From a checkpoint of a small multi-label image tagger: activation relu6, 12.4 epochs.
Rows from block 4, named by matrix and row number. Rows with one number belong to one channel. Each number is 128 + 32 x the weight over the matrix's rms, rounded and kept within 0 to 255. All counts start at 0. Numbers have three digits each.
# convs0: first 3x3 conv (model.blocks.4.convs.0.weight, 144x144x3x3), inputs 96-107, a 3x3 kernel for each
# convs1: second 3x3 conv (model.blocks.4.convs.1.weight, 144x144x3x3, transposed), outputs 96-107, a 3x3 kernel for each
convs0.11:143132145150137135110116122074082067093084087134106093125142113133132127149147144193209174138128130099080104159179204130140164105108129208164093165134064108120121184139129167164133155152117111114093121124112120129123127154133142144145167160145231207216200156144160139140206174191201192163163169138130126132115111100108136112
convs0.12:142122096163119112154110094143103118141106096138098077175154101116148152144149136124147183078139202082126180156159151101167183009132170102121138121177148130166143092090065143124057149164110143098092151120104142148135119155210092161200052147169088156201101094160121137177106106105134129092116147121127081100153135092157186143
convs0.13:117146161151164134165158129150124128173138127178175185134145120103107105126124131096128112078110140111103152111095136124125160024073139114082124132105157117109169123105088163107087165131102137136138141105126178130151225240243105148180042096134069126140098069112091066102161131086161128106143118091112113107139117116136121096
convs0.14:180160126201197151174168149141146179143133126125114121123139146143156144116128134154145141151158125146159113099107111143163183190227255149160159182182145215192150120115098130088088115102153107112107093121133090121135117159168128137144126128109135129135139146148154148150070050065076014081118092167097092112107072113150141176
convs0.15:178150119191138102163115079170124104172121119170111106122118117071147132129131085098172202080154212116158190107140137040153173047162195141177176130204166154176168085109081140143083112109088117098094138145135151138127054131220029152236046149192083119183111113187172205219112117124158151099085103107114090091153148109104140119
convs0.16:085076081134106112151133131148174185132163180101141186147140106152147100192150107131131102156120092163151135136149150117121157075106153203185128212120077185101057108110151128121153067054104132129123105125125078093108133101112114077113172165165133125124163171100157145100101116137087138157085052119084160158087196203089096144
convs0.17:109132132108128106111125115079099148075078131067085130119132128102104127091084097170155114143147120141127108131103113090099107018063081062080126097109156116108136154131110197156073224188119124112104128107105134098112194194189134160176101134173105095107086092101094073078192144077183128048200123083146139106154111060145105058
convs0.18:153166165124122158106116132151159139162178139139166172125122123116126142101118116144114080194151107200173140186150109198158113181168128120120081124126108091100149140155139086164168123163172115122121109140132103135122148081014155126033168130070161112109186100094205144125078145113047145121106128094136169153125157146134151122
convs0.19:123119121127118127147142125138112102128111096108099097123122113148149141123166158093105154111124171122153192093115155116132162114125161111130132137141125130130119057084111033104108119155066108114085117126112125150129130097073136112076132135120098108134097093140115128149064106152044132142090166127072096116040094133013095111
convs0.20:188196181189186170151151146129086101107071092107095113131167183166187195176185176068079064070072065079081084127143099168171116150145107136156127150151140154144113120144175110147167109145154116147168152163159150149143148161112148181147149168179118091104119096078151128104096123143099133137094119139158172195151160175143144155
convs0.21:113108121096098117119117121155116104166133113152132116115129114130140142108145155097115144102121160094131175121114125145128151143122167119152124144165126148143124086129168000107132086147091124129115125151125122150131121100052142130095151141132085115148076088125090120125051102152026129146084187157087109133048088124035096120
convs0.22:154137138128117119122122133192168147154128115148118102140122110140133124105120130139145159144155163154165162157149151159145130135119089081075080055077100055086091042066105045090144090119162091075056089080081089104115127142170173186173183189193111128136118111135116119108084130135112136159129149161125109098125108102143140140
convs0.23:085089103073075104085075106084130152089144152081126146151120106162137093171143113153131108180103095175143102172175178099112163030071104245170123183088087139094067143128149147139156121123140118115143096119124094098109092067042110078107203174153195158126198181110159140116137159142144174162135123137126169148120178163113133136
convs0.24:170167161172168170171172181165159155152141131145137124110131138116157142120163146067086078072089085079109091093108098130138125123142131092092092115106104125123104105104125118126148118129154115122141111134147111146141071114133083117134073100114055072067050069058072069095099112096115118116124122109121117125135140145149143145
convs0.25:146131144147135154153139146200139110192129072192135078142153139137108148110139169108133177103117152063111161159170174148142168091119167095100105125094107130121112091116138109155186104124145143128095167126135140125138118126150126143158067110154091107124104127140080125138094127151115162185080128142136128130160165184144153198
convs0.26:152159148164162156156150154138134124157160140158160144121155161122146151122135133093100091084100072090088065097094093078085094083090097166166159167172147137136100157151150145137145126129150125149180121161181136154160106108084100119114066078077093096096088078073085080070136153175128133171118117146161180204152176205129139181
convs0.27:186151119181148122117111127125130117103144147156187174117147099125135118112109103133168156121160144137113107208168148136126093135127082142127098113120108072110130120124122103105124071100146113148125148161133124142125125167189128150153128095112165169152196160117160147088123140163108135169077128208135079108152107124130108144
convs0.28:149185161138148135100110127062064074084110112126134135146136134125115084131104097186158167187147144134119081128142152153142136087101125190161119160132113141109095172235206165162151146114135118115122121104117128105120117083078143118110173116101145174150157145147137148149195212150169155134138112127162180162163157152135119145
convs0.29:184183157177177155153157150147140137151157157150156157125161163157175189146173177095105108092112109089102083082072068076084067074079076174163150180179143156152100174182172176163145159135138140150174166171190146154170062076049078095078060083074136138110114103098110101088129149176127135153117107140168194207160194199162159189
convs0.30:164133122168126113143128112094132166076120172079127166142135120158121088200158144161118091175103091193110095150138159125132167100127157182156122136107108123106080179148140161142118139117093097127123105119109114113125112133153144129139172137113186118102177137118174124112166168169156145130151123099094141130076103091086086065
convs0.31:139139151122122124107120120151145146129138125153161137103161152094147138081096133117125114112121122143150143182152090138121100045028049076074079101079103137101084085039067134118113185179159121131142109105128145134157211206203139149158087101139099112102128112086167158128164134126170165152169173148078063082082102127065104112
convs0.32:121128114125129116109113104112094080124092107140140146188158149180137127173132082195173151180132107128110099149121118151134121157138131162131058121115071076124065147178153133149119103097092159143121134129114118119117132117117178158145199167151173157160128120127127122129146164141141145137113103110153157144147140121105081066
convs0.33:157153165131129145130135156154136142140129124161144129138144126120166160103159179123126116120123099113111089134101073119086057062057021034020048020026068064067072089089120137121139142134144120134120105134125138157161187206205155174163108132145127115069154119063137112058138152158151142153129117141098085105102093117106105127
convs0.34:173180185169170150150150139075105122082131145106129133114127114112134130117104117114099103099124144107123111155170149157166129148117094128132094099148091079102060196155121174139090192140118120116133127134143164143148013050014033081081093137129167148128141155133132145122184137101171128105170128119174141110159127108167139106
convs0.35:149152161125129147107099143045080090074106113108119092138139095127141079125179148136156161116097121119086086129147171109110156116106119236207139199153128167098119126133157109147170117155169108098094117120106137178155068087068104105097105093072184169196163132141141134162128158182110189184127172190106127137105119134134160167
convs0.36:123109117114105121121112119121152151138153154128163160120142118148126100177139093160133099178120085155132109229196175164161164068120129197163168155109141117099138128137183118127149090086108124143142107125120115117111074101091103095091216182143199155121196154103179151111124164198121144164122102104081148162090143145104106102
convs0.37:070107153080128139076114131105081050112119089109135113146136138130145145124105120116128136079086139089110131150207200089093102082045056191141117142113106133092098130156116140184076140138106110118146135139150132133157012024018083094145160195210161162130138166128118110090143163129179180100158138108154135120171135093147134095
convs0.38:164153121163157132134132127093082114086087125111124134146131091157130116169140154202137101189129103209154116143129096140121089129109117108086064103099092116136110166170127174139106114108090153142129127116112110109121144119109187150114202130073180135135146117125148128122154157122173141098086082036168188151192169107091081023
convs0.39:202164145189156138167146148183148119158127116169133133147137133142143143121119125059104116075119121105132132152162145137135121151149139088083072073054071067069105088105136089109131047075110151156155144150145120129120104133153145158156140134137126111123102116108089116100106111106106121113077081116156131132152162161133130146
convs0.40:105136157119139150134152167156110098147100092123097091094110117093104122140136126122127094122120094126126086108119128107136164135177172055099157100123170136147177105121160119119192135164223114109140125110148146141148140185173122146142086114111100094115107077127099090129120142140127119140105095145124146168129136180135145197
convs0.41:127112142156167170179184165240181134180116093130075079061099113112133153111180172092110174111121177135148190089101140145136166145147147092121116126118131118121111012053095050129101165160082102090097099117125111142128131134144115127143104126154055105126095124143156141140020103126053172113096158089055095107056145163078167162
convs0.42:159168149178202191169177159194193199135107133116088114113113112137124111133131119115114112117111123134143140109113094132130125126124106115118100116113118100105122061059076111113110126143142118112108112103086125119100130123112146147154154183183131149150130138134126138141072073054094090081124124111097089069124135114139166146
convs0.43:125092089109084082120099086091119137105138161103133158166135104170133110150119074124128120141147135135139135165150139172150122196158137122098061139129084122111084145139145106087117118089093170182156172165169162138127104101083155146107167165119100119116102124112101109096136118135124130155137145157156116114108076078082059047
convs0.44:156167192137149165124142169060100097086127135099118141129136136142137126135104113115126105100116105096115104149175146102108084030063019175142108133120103104095073168147136165137118152116129120115137132134143135118144000019000069104100171186162159156120146142107140123081172152131188138125170124134164148130159137112140121105
convs0.45:081097113088121137140148153153132110134138106107103117174144092161161111169156100108101108104090111084095118098122122053060092044043017212150100186118115174102106112149141108147131081104132135124116117139133100115118091032042122111135176189187136147132123152131088081067112135122108151112149150148152150136119143144135146157
convs0.46:101096107125121133155161178163152160147119118134101088107133100130145123130151133176159140171153136145131120137133138171167171174172180096121125128143125126123118087099126112145165130158165074086098074094107067100106103080058126114089102091089103120132112130127135142125082072064114117092118122094130120110162168163189201204
convs0.47:161164159136142137111111118070052041129106089185158131176135155159112107112114124149139164127113137098107091133130140142129161095083101128122087128104084141131096145199196145144158074063120162151135159122103129098099122109108155149133141141145106112142119121128064095112155188186153156153069077134151183184151162161081069124
convs0.48:189151152184152146197168149101118143103130152084128143130119117121119119118094120089095093081113117089116135157145131142131119122111106098131152103141148108140145090095144133121117131096104133119134138122127136115131106118081144131083162134085106067069104077055088072062130110101151129109165109099178171160180160143184149128
convs0.49:126137140125152148135150142141127122158148117158151121101130121149166147143151147137135145175138143172143144101125120123123125115128134131143117177138096169135101083080067098116081084123117093107100138160144121153149165172150124143158133146152113115122119133123152123103065074041057092054134137110072090087128122117139164152
convs0.50:132136127141129125142143137145153163173171174151155159118112124128129125154119111105109098108113111084090093103103091086087074076051053094102092137127112141136104152119110107102127129154160148132136148140146160150139139141142187191166158161148159167131122128101067079072120107101119101101147146132148132113143122126167164156
convs0.51:183173125181173129152145145074103153087098154110108167147136086138130092159136138191143100190134117190127112139115089137101093118086093142125113127119137123164140187177143225162099214152083140136120138128099137119103162127109172124134183110123159137139131123138136144146188148107210137089157110052158159135198165099149117055
convs0.52:133129123153139126141125109149125141135123143146143159108103109103090086097087096117106119117108120125122121115123140120126129141148151121137118108135139094109129102111117112128131118129130112110118110101107109114118116127122116132128128128124194179181172151161182169168082076088093098105109127134114105098129124109129138123
convs0.53:138095092141086082149095080150179150150183148130155129139106142128093136090113133113120102153163124139166155161110107224144126255205155064108036085128089080135106086134189052107186098091152157159183141158184105150155143086058159118078153104077080111093146120099169154138100118120075114129091117140107049061109079115161135172
convs0.54:164107078169107075169105091115181179089155174085115121162102082126095096128101097132143129148160156131134126125103101171160163220195190040106101083138100095138113124149154119093143112055141116106130111102119102101111138118094160142082112094071111140155130132167128130140142123108131102126123114155140061038175106093223174186
convs0.55:092137156091155163127167177163142144144091113102091077122082072114107106166111108106127083086105090079078066046107157069135181104197205109109155114127193135147235106126146129119150136132186120094104130116139158120131106182202142179175120124130088111120083076126106095119122105110154095099147103126155121121168107096167136164
convs0.56:171159115178179169126153146142138175153129151143106102134100142136140143118106108125131153151138149167175127051077132121134168203255255105115181109142201135159193126108110152121132097093160123101121140118148141108133024078121108110129093096090102086135102102152207210237128146110133127111077074127145171183114141152066117170
convs0.57:159103097164102088175127114142173162122160148129149135121077057121072067145111096118122100125141118109123107181146122181165159158154125056065034081107066118136081094121164125085135149110157116120135125125113152155122125111074156131090142117090132128130160128119107114110116112106125117105123123139148064046156101088182142152
convs0.58:158167185131134150120124145144135138130120130146138137102128148095118123092118134118116131127127117123121108151118086164143114064070065087051031120081050107083054098094103121127105144138117108119125112126108121146132190206199143171178085116143126103082146107081143108081132134109143151146152140136104112111133135128160143132
convs0.59:149132090134112080115080080133140148144137160126143154123106083130117104156144095068119124065097128100110112077106149093128161087116150134175160164189193173200193104083139106084135059102157129092108149112126145127158056096161070108172064128180113143158108116123130103109119099143123093117090123160122060133127091121098132165
convs0.60:087099125058082102030063094066071059124124097165153113132133106128124089113135103137164153111095132101096105148188207098096171085086135248166086193099076143088087162148147125152136127151133104105093110114100106123109070084067130112119171157163226214201187178154159149151174177175167197153134168152126128141126134124108138126
convs0.61:137129115111100089071069064072083122103118122149156137130169139050121122063107103108115130097106116122126109072098113105130132150141125088151145125186159152191148171149149162144159111116178144168158079106110063089074119145139135183148103146154088122154086143198167172198193146100169127101080091110204142139171116110083026068
convs0.62:152143154178162176202184193116102125123118099149133101126080048096099077127120106148161165122140164070062090144177186142177197089099146119129099139127105143120097113119117129146131162180153087055056103092091150135136136157141130140110083111098165178171129123115100120105139125111144164130169187152114100077157148124197214190
convs0.63:105096111099090105121122122128135136140161158127155160144170125141159119132133099103115099098112112098101114140149133154141148178151136147152115165174126154152106124110144074067105128106107155178156157188178151165148127110082165144119169158123085099117084117123090104115078062101092090114129150140122103112080083079060070072
convs0.64:089108113104114103097106106090097128111111154117135168107119102116118099131125088189156114174120098139095097131149155092141144096128168174155139135115152114119141160151145160147116149111090114134113116121092127115115113113099163164138189159138179135112141113112121098105120120112143122097139095065137164147104128097049044005
convs0.65:078131167055110140064097122173156148167119119186123109096123127061137144050117143153148091146156093128138110126166153131169130122162158057107142086107149138127161078099169082102165116111156107126130097120147102118151203200173182196161112166166146131076149149120153165125119123116102083095108063069112136172105106173100107140
convs0.66:152136138159135124149132134169149155151142135146135120113131149152155149167168136100086091116094104107097105114119128167155161206197204094090126121102146129124139148148133136138135088111137105121144121146149137147128073099111092115111074079083139140111122128101121116097125122087123127114125130144151126106177153142213200200
convs0.67:178148127183158116146118092065049083092057094116097120145148128166150104155175135084105109095098093079090075131193242101120139050097136209200179216178128192158089159132144120119160116086138118104124132095115124112109077093083121163145164203205145188157126177169111108111119092099075082126120100153116128145099100169115082087
convs0.68:039033040020027050017023052126143130149166166169179169139138119157160149156161135146152135123119123107102101196239231092111159048058091237174107209100039169080039154132140123116104097091083114119127118123144112112131099097079151131120238241208190190174164186145145133121152171195129147129103130138124131148083112103053086077
convs0.69:097086093104093094105095113082139202044130188047096161128130108140144078173154112132103097155092078154132088139151159086099108010061066215165140165114134148115071133134139172134138189149138114124143108123125111107106057067033100060066157131131167155138164151134146136108143158121181180153189140137119149140118165156133130135
convs0.70:080107143094123144076127124120118078141130106149145113112140119121126129124131125131145147096131175091111145153198216098143200078106134142130139130118129127107119148143081141145005122151046110110119134133125129125112124122105128126135142156175165150160124155158137163174159160158147140049120139072111117137116104076109119059
convs0.71:101097099118117113140149144104149193096141182073112158111128121135128109128123106115115098145132117169135119137153123147159153149162156141135152144136151168146141138085064118097096201174141135150159150153161154140132145141125156152121156144124100065057102101110115121132070030003117104091191159139117095025089090080128115096
convs1.11:078079088092095086103110106143136134130113093120115102156161160137137132096093094195163161169141140161177156118119139142134168170177194152157137149152153134168166161166182135122122118095096110088092124097062115094066126116100122125106071079041174152180163166165118140161142176179123144145123117133117112110116111113111095094
convs1.12:120113082095098092013060092123106142089063086084038055164111082162130091184153102177140094205145090190191151096130149111108131135154145166167119151149105156144106191195195143147128128083069096119108118116107105119104081052100104096140096115179176118070167064083192088048154192194121133179143081120132120143125108114148088119
convs1.13:136111073131115089128135120145138168091086125067043066104095041144127105188190144111110119124129126128143144080120133054079083112075030108147181053093136050065093151166231115120160096071131085132131122122139109097113140152173108140171110143160043063085102030083169095113144174190087109136034064091080069071120082089163124116
convs1.14:096122109096095099102084089104080076087071082110097094110100107107097088129122108125151122150175152151151134096100102112116104084107102087134142116157151152160161145098137087055091116111127106056066081068074071030036098105063091106074099092061131136126136128115142148095125121141122064094134132127116102098134120119158155128
convs1.15:051080078095098079039084104128136154096087101103089080181129063175121096170116069193160112207132069190144090117179191125137165132127134138163129153165119146145120201197191126171155121123110088122095107115096089077072093062088093054077100075133185147097178090066176075043154164145125138165131109161140127137146134121132101116
convs1.16:149110114163133134161145134089088103103108101111098096162142093182175123198182151148134129153134146193181164113085128126127162096120174099106161129128169134153131136095067166116092180147134161133116189129084183125090183178131103093133077039087131068048145179107211195138105125156119127151024095091136100068166126109207183155
convs1.17:180148114177155128158168147178164148178139132173120112097086134134096139154137141072106127068088119042073092094114108104110070112111086117154190079124161022068108114142198113118162087097125082106171097108174123139170120127121142144142184205190082104137093104143133086132100130155066099143027080097098125119110134127119148108
convs1.18:083076086099074106116080109129118088113121123104120136130115145121120132092109144126162154103140173073107130167153111153130123100105110091084111098112131107113144154170157150164091138140086138122089142122120138124130070083094039082116152103114143169158085104158091092129100099124152093124183130185098131168136148156119133164
convs1.19:130141175126140171121126139147129144145137153133143176154143133122113102110100088053052098089126140093132128112111108093107103085098091144147135138141122118111103092106095127155157119132155191147137165122116138117123117098094120106104140129119106110107098111124086113135102126129122145149120137150145162157128157158093132155
convs1.20:052080075063077080065077082121132142125135142121119125151134151163157171156160164147140144136136142130133148117144162107118130107091095094097104092086094099091092105132103101131131094134144143144144147151160133118125155151143158168153142149147136140160127135172124126170095116131083106119085115125123127120124123108125127107
convs1.21:118132168111123154106118130142134152141143172150163193152146138131115118127113109058060083096122118104137135105093082097105094097098085133148145141144126145136117068074074097134147096099127189134115162116107148117123120108096137133131152156150096117120093119127088117129115110119139130135154131144142151162112138154068111151
convs1.22:101131138101116129085094118120097085111103102123133128109124140108133150120135153120155166114149155097122133149139149163149163190171173147145150154146134157139112128140129104116107111137115121131148122121128145138134142145157142132142139118131084123128083126144087130159185143138166130122162142129070056085076055072055045063
convs1.23:122092081143127108150149122105104103114101092121089083180182145183194157175173143193148152172122153186145162130102128123123155111125170094058123114080146119121142127116104153129108145130118135118102152146108141134088174188152141143164089091121197134100175169143202164139095104156084114154011078104154129103181129120206154144
convs1.24:099131138098125137091112127145137128149155139150154142186161161186161163194181176160150147156147152157156169095090111101093100099101115143139138149142137174167159052087095071098111100124133148140147151140144152150151105105120091091104066079098171163159160155154162156157169136122163136118179147129130103116130109121127109122
convs1.25:065104126069103127060095110126108121105085107098079099150136136156167141155165133117080099129119088131114103093099084089094075122111087145100094162105084202146116145107122136104124124093124166133121153114123152118120098113130064093130053091104092098119089124126106115121175144119170136115160131130131147157122124152127115138
convs1.26:055048057069068072079075083142153150136147142127125129125118140117096119123103121129134132111125120129125126087090102085082089102074067132144147136138142140134130079100092086115107107126107117118117124130133128130134147142132142135140149146145154161151154146147136147144084095100080092093079115093124123101151151132156174157
convs1.27:052080122066107134070116152165150139155130089151140111064079103064084134080111141159125129165164137163162122129118128139122121151117102151123112128128116132139100179193176126107143083102149102124129111141137089123120136129208157129121140094066114164158101145188092129177211175133169105109171088101063075105089115111073104105
convs1.28:087088085097108093103118090143134127123103107107078091153158173136159168145167170121137119130133103152128129075112155073108160110133164082083097103091127148151178095112107080127118117139141112125135115141147155153143131129108110088082099100093159156159150164143158172134115096089096100088075110098155155135158161138179176141
convs1.29:027040057046050063050054070144149136138142143130129134110109118115113113125120116101114115099101103124105106083096105100094097115097087124133142140132137157143130080089091086117115108122125140129117149145138150139122117133131119127128142155151140144149140138142126135140092076077097105089111122100111099101126132115133148121
convs1.30:146135126159163153166175153167143147163128123167125124142147155141142159129126134188149123175142137157134141137148120127123161128141195138113113128104115081089133176132129157129075154105058127124134121127121112138123134131143130131140152144111160113072160128138140125134127154175095110147072067098125113103145140109147111071
convs1.31:131128131129137140140152157148133120141141126141130107092115129093101110087104088102163167069142156071108117124138134113128111116113083145182187088111134048057061155161171147112106118110107134141142097088112088075094154128126140159151156189165083152164094158145096130132192187147150121108113089066107143124119135128097126096
convs1.32:117133165103123151105128152179161153158136138172160178149143138123133148125154172198174106150129078101078060093084089100076111138139140152130106132108124130143193162145132119126108083097079143147157157194190203220189132145126160156129142126101157155130145139103102101082152127136153132119176146124149140091116144113091105083
convs1.33:096118119097113116101106111148133113136121101128124110099099110140143144181186182158180195142169187113140155110119125115127125150137117115127151099107120125118120136164188109122141104107136139158163133145150126127141174179172139163150132144138128169173136154159164163178187155142139119115136125134107122126123119122098099110
convs1.34:064055085047062113047072126131101093144119073139113062108160221093109170083104142132141152154135132133131121167136106158124105149141125171126088188143091169136104167157144115108141119102128105104059113111083099114096050135112103130066104115105122164182109185223090139172155113007126108044127089060124136165110123169139129154
convs1.35:059065080096086060110096069134129127108084097076071063197191164152148136090100103183138139152109125187156159123117150135129180155136141118108127136118142143147167149168152145139138112095115116119107121110061115104080101072100099105122114119133185166190172171149133143138097114102121149111091122116150142113138119081114091081
convs1.36:141117123151140138153156133138129126140132115146133119161156134142152145141149128178154144181142144176167172137127140121119177124125203090097143113100134098120136188128121175131094175131111144159134172173116166152095159170190146163201139158154165111083120124142139126146090095132070104138075116149135099086148112097165094074
convs1.37:103081102080082116099102108139118113142113103128106098111170205121147172128145146161141175156116144144129137152126098137135109158182145143104098156116117148117106154144179106111152120104149123109073132112079123117067115145101132119102115104102103115166115176182112144177142152094131153090110115073099128146078117183143150198
convs1.38:147120119142136146152149153184168170179143151154127148106122128117126158110124156157114082168140077130109072142135106118106109096088129138111125143107111114095131161115069155127085153145092146157164139164169165189155112121166113071102166128108139108053170147109147118113148140127131146153116130150186146091169182126125134106
convs1.39:052083093070094104071097112167148133141105097136100099067103147125143173135151164143135120159146137150146140117118112144131121147150136141128126146144144179169166110149133095145135089146117115140121125142119119129119172176181161144138136106096050099127083129149086137154228144112182121119204137124115127134141134127119110098
convs1.40:112100073106095077111099087102114105092109099100100089131142139124149129108114090116143178112142173121149174110178145071160123103145092116139178115145187136170202073129165085120163101126176148137140109131147110113143169165147123162174109161170081081105101116140143119122111136135096145136055138121083091070101105104101096102
convs1.41:051090103094115119097115104162145147140109105087058071171164150129133125086096091141100090118088088095080074099120146078097130061104120126119100142127105136128109165123096138114115103095131185200189158165154099121134140141145106077080058037044163114109117114109081100110151156146126146146105120130181181165164169153130153167
convs1.42:116107105138131143157168171127110128117101111123104089149162144116142156097124157112115110135146154138141143066082113087110144119136154090084107094087087103096091174174135147141093081100083135125129115120112125140152121121134113109131096095106116134125121142131123146144178195197160171152145130123150133099101109082105115109
convs1.43:138158186117130158115130156118128128150165161186210197136126159116112140095092125113094069132115084128120084165121085144136112129129131159144125150136125140134131094065004109096056091080057124142185120140173135151196139135150180175161197184170118120113123125115105122092147127126149127125168140130127128121112129112085097095
convs1.44:102088118099103131120120148137134100145137090135142095096158225114136203108120176131122142115098124122122138160137099132128116133147148128099072126122093109131091149133147133103138133107140111119079117129098113120091106160127130160109129138105108127157108171192122157187151126058131126052094074031121141176111142206166166206
convs1.45:106097124131122128158142116133129125120108111102081106134133108154166142187191179150121124148121128170156165116084093123120110135156159109099109134118120116129099110083093126098126156126150159130121168153122158140105196172135153133144095094118094073089146149154181181172141159133147134128088074074162156109156161170215219216
convs1.46:125142156114127136095109122112095094126116111140130126154168196145160188136158163123150144140171170144174189142145138150168154140172167133108103148127131186174185087097083126127128161171184150148181140133167133141164119132151115125121096090088132148145103126141100123129132132120141142134181161159090063053081066057075072064
convs1.47:080093100085116129081124139149154151124118123115097112096098132094117127163163166070072071068091057114095083074099132079095132123139158124112097145115116190177175073091089070095086111120115125129121149174177204203188112140124074070080069072080078104116084106088077104084146114110152119110119138127125128124130147140161152136
convs1.48:116125154097113161107111142144118125121098111093075098074120148068104144079095106120088077134111102118120105112090070114079069130096094125097083134104078138106093169173128136125103123102077121115113108096109087093106100140178128129140133101101087136142083150164100138139118120062085072049119056044158195196170195192185196176
convs1.49:065094093085086094108098092111129120109128125118124117137106099136123088150133114145150124157151139152143128131127116143129091124122101099141144113158140138149120107093117113097109168171163125134132132131150133117146137136091086103081087049050134144113149159128157173133123135156110090115124148141143140112149135130182165134
convs1.50:088095090106099106109116112122132134117130144113142152138110116152141155180172172111116118109125123106122131134114123143138116153145134126149137136156155129153144142141123104127129097085106134136134136127135126122099144165166127143112130107087139154099143113107144181202127148142109088105126092112114112080104097089136134128
convs1.51:113106100135132123135146133169146142142098104126062082089126145112125156105117154129104104138121092128099104069084094068068102073105127092078117111094135108121163120120166122155163108140149123150156122150151127140135113111150100058098119116103114120098136141126127126111164138141119131148076089106157158153155168153134132122
convs1.52:080073074096082094138135135146139138121106117122105125125140136118128133109123135135139122147148147142151154066074092090095109107119153137137160145147152159157150134147128126129104115132104155130137136109113128119124091101110108085090115104119103114091111126106119126118162154141145132116154133111151141131131139132122138132
convs1.53:090123153077106150064089132189123101197157120201180162084091167068086126035062110139153124141156141133154134156151116144138128101106132191131056216167089217175125086090103128084062131103041124113071115130112097115113097066080128112118137138117119155185067099146090103128204130095204100061250127102091106128082094090063089092
convs1.54:079127153075113149059106142146122119156131121178146118108107156119124143090088097180141117205172136219187144143148110139154129112131152175147081193186141220206196119096042114095034113107064105127152088139158063122166115099147156137131143127100103124159130135153130145128205139113161079084184090099073071064090104038043066013
convs1.55:153144087149126093156119107111116128123125129084099114192178132176158103180120032121116124128131153126155155075148129107145095142145084070120173061124170084146206091131211057140191071140191126122119100108112108101083123124122100122157105137151134090053152097104152072072054110151026100123011080137089092061107110081124093077
convs1.56:125129115138112087139105096108107110116134132135124134124145123114134116097119100139148138134118126113084097118201186091160161077108116098110128138143161144158176136070101077114145119134164060066070054075086037045078028083073077101092096104113182158143159082067139113091096081075070099084076162155118123112146151098120108075
convs1.57:099134152090115138082104131136124106136137121144134125128147228127142197099131182145129131159162150156163157176123069185169122148174181195156112200173125193178147113142102112127072121113063159176214129169194113156183067067134121099120140096123087145182103134192117103164223174116191131100213118087091104153122096122107075087
convs1.58:125123125131132134130137139134135127120136135107120127107088101137126119175159149136148155144156164154142131109128139121128112136117087098120148093106127117119121151187215126151170126109134123134142135133140131129135140146147121136139144145130148171168153156170170165171141163167121133130096101119117121105145135110147126109
convs1.59:095084065102080074111088085083100133065093106069073081195162140164127102169113066143109086159145117163168126084137164100109123132127108161171142167170135141154133149168156103141150092129136114129132094092110088087103051033077084088140118158188207159106193133091184092039088126153053105161000064137142095075124110096104085090
convs1.60:081076089087093099102106099135136137122108112122120126179189176151153153115109100211165178178128152161156144141122135168146168191192202113108130129126148135169167149141159130112127124091105117103098130115075152134086140141103114103091061059048199164195163174170120137142131133121108126111118121119133131114123115116118094092
convs1.61:079100128091110122129114099121110127117121126132135107160120113179137092181130112177170152173151102146084054093174189122210221149220211102160131117174143127142151139095055070062034092075054107113121116135153157204207124139152138135122119111120170144141194097072181145063112043080100022074146088154087026061090079056148120059
convs1.62:122117106117120098092100096103101124076049064044047045172204207142162188141143178143144139184142138210187181096095109133115127147125097154118123170158161212194201143154142149145159147142163102129136111113117127106121114122137121128124112115107165172192146176170158166153139118090124142117110116133152165158178161149182145145
convs1.63:151169181130129152120125146116119136143159170168196201133120131122116122109101109074087077102108093099111094121081056122108092104101107137130129116117123111107120066065039111125087109117093138130155122119134126123146120119127159169162182192183094099096105118115096122105122116115132115117152132128143138132128136123093099093
convs1.64:174156161153135140153141140179171164178159157175167180137132160132129155118142157151137078134119077071056056096109092091099121097128160112127136097113143064101161156120091151130061124110041126135178139162180158187168106113116137148149169169154138116088140123096121107077079102140074105129099120119140124080125122071103092055
convs1.65:100076054104091066126098095094088080096091071119117081141143101157175118152150116116162195116162185113132138099137105082122104122131099066124198044098196074115201105133169075126129070115128159154140159155150168155138191173152147177173137178174054099092110149133112161128149149113118148081108152099108087079135151104101101042
convs1.66:117143156108120140080107134087096086097114104093107102166176172157172173160154135165148143148144144166166168146152164091098105070075093128124110134143135180180175108113109154182168163201180148153170154160165121127141133134131112116122063085087139132144132155145133151145143120120147116107168130119119092053127106073137127114
convs1.67:173175184175152186205172174117152145121132140136127125170115083197143108224154113131123121131145140149146133099096154142158186123164204066144161083144152091112105152154131137096089149114106128097121168107088169113106168161117127149170112148169144092124166113086155142098132135134056061116078075106136063037138086067185136097
convs1.68:114092107101090098121107101138163169148149143160158157165154134160155135162150134178166170180158165152155144151125126186169166198193191074091158098112165099127134156132166127089116116076097153118082158105052163115063174177119177170156150152143163111144148153134126143132138143156101080111098100106113113092091092118115106127
convs1.69:126106078144149124143151127111111113111083082114061062191196171175189178157143134178141141165123135162127135122089124130113155113123170069047097080061107098098126100111098129135124113115109153144147181147143161140129190182167125150186098133157171144117175172144198168143089120169067115164018049073178155146194152136197141131
convs1.70:104081095101083093106097102137125149134119129139133133118152158120134129115126113187153187186136158141140146164144131169159147157197166171148131173152148149141134161164206120121157119098133109072049120059029115092062134138085120093072088074078131145182127179182097138178157162152134143118118114104096119128086115143107102137
convs1.71:210198186179174170149145172096109124137140153179181170138144162116119149111093118068068060102114115098116125117067040145109081115118096112129152102115150097115146070064053117106079144121099162176212129131176109122153113120166141149158177187178076092092102103116125120115075094114074091110084087086159162143130136122097094080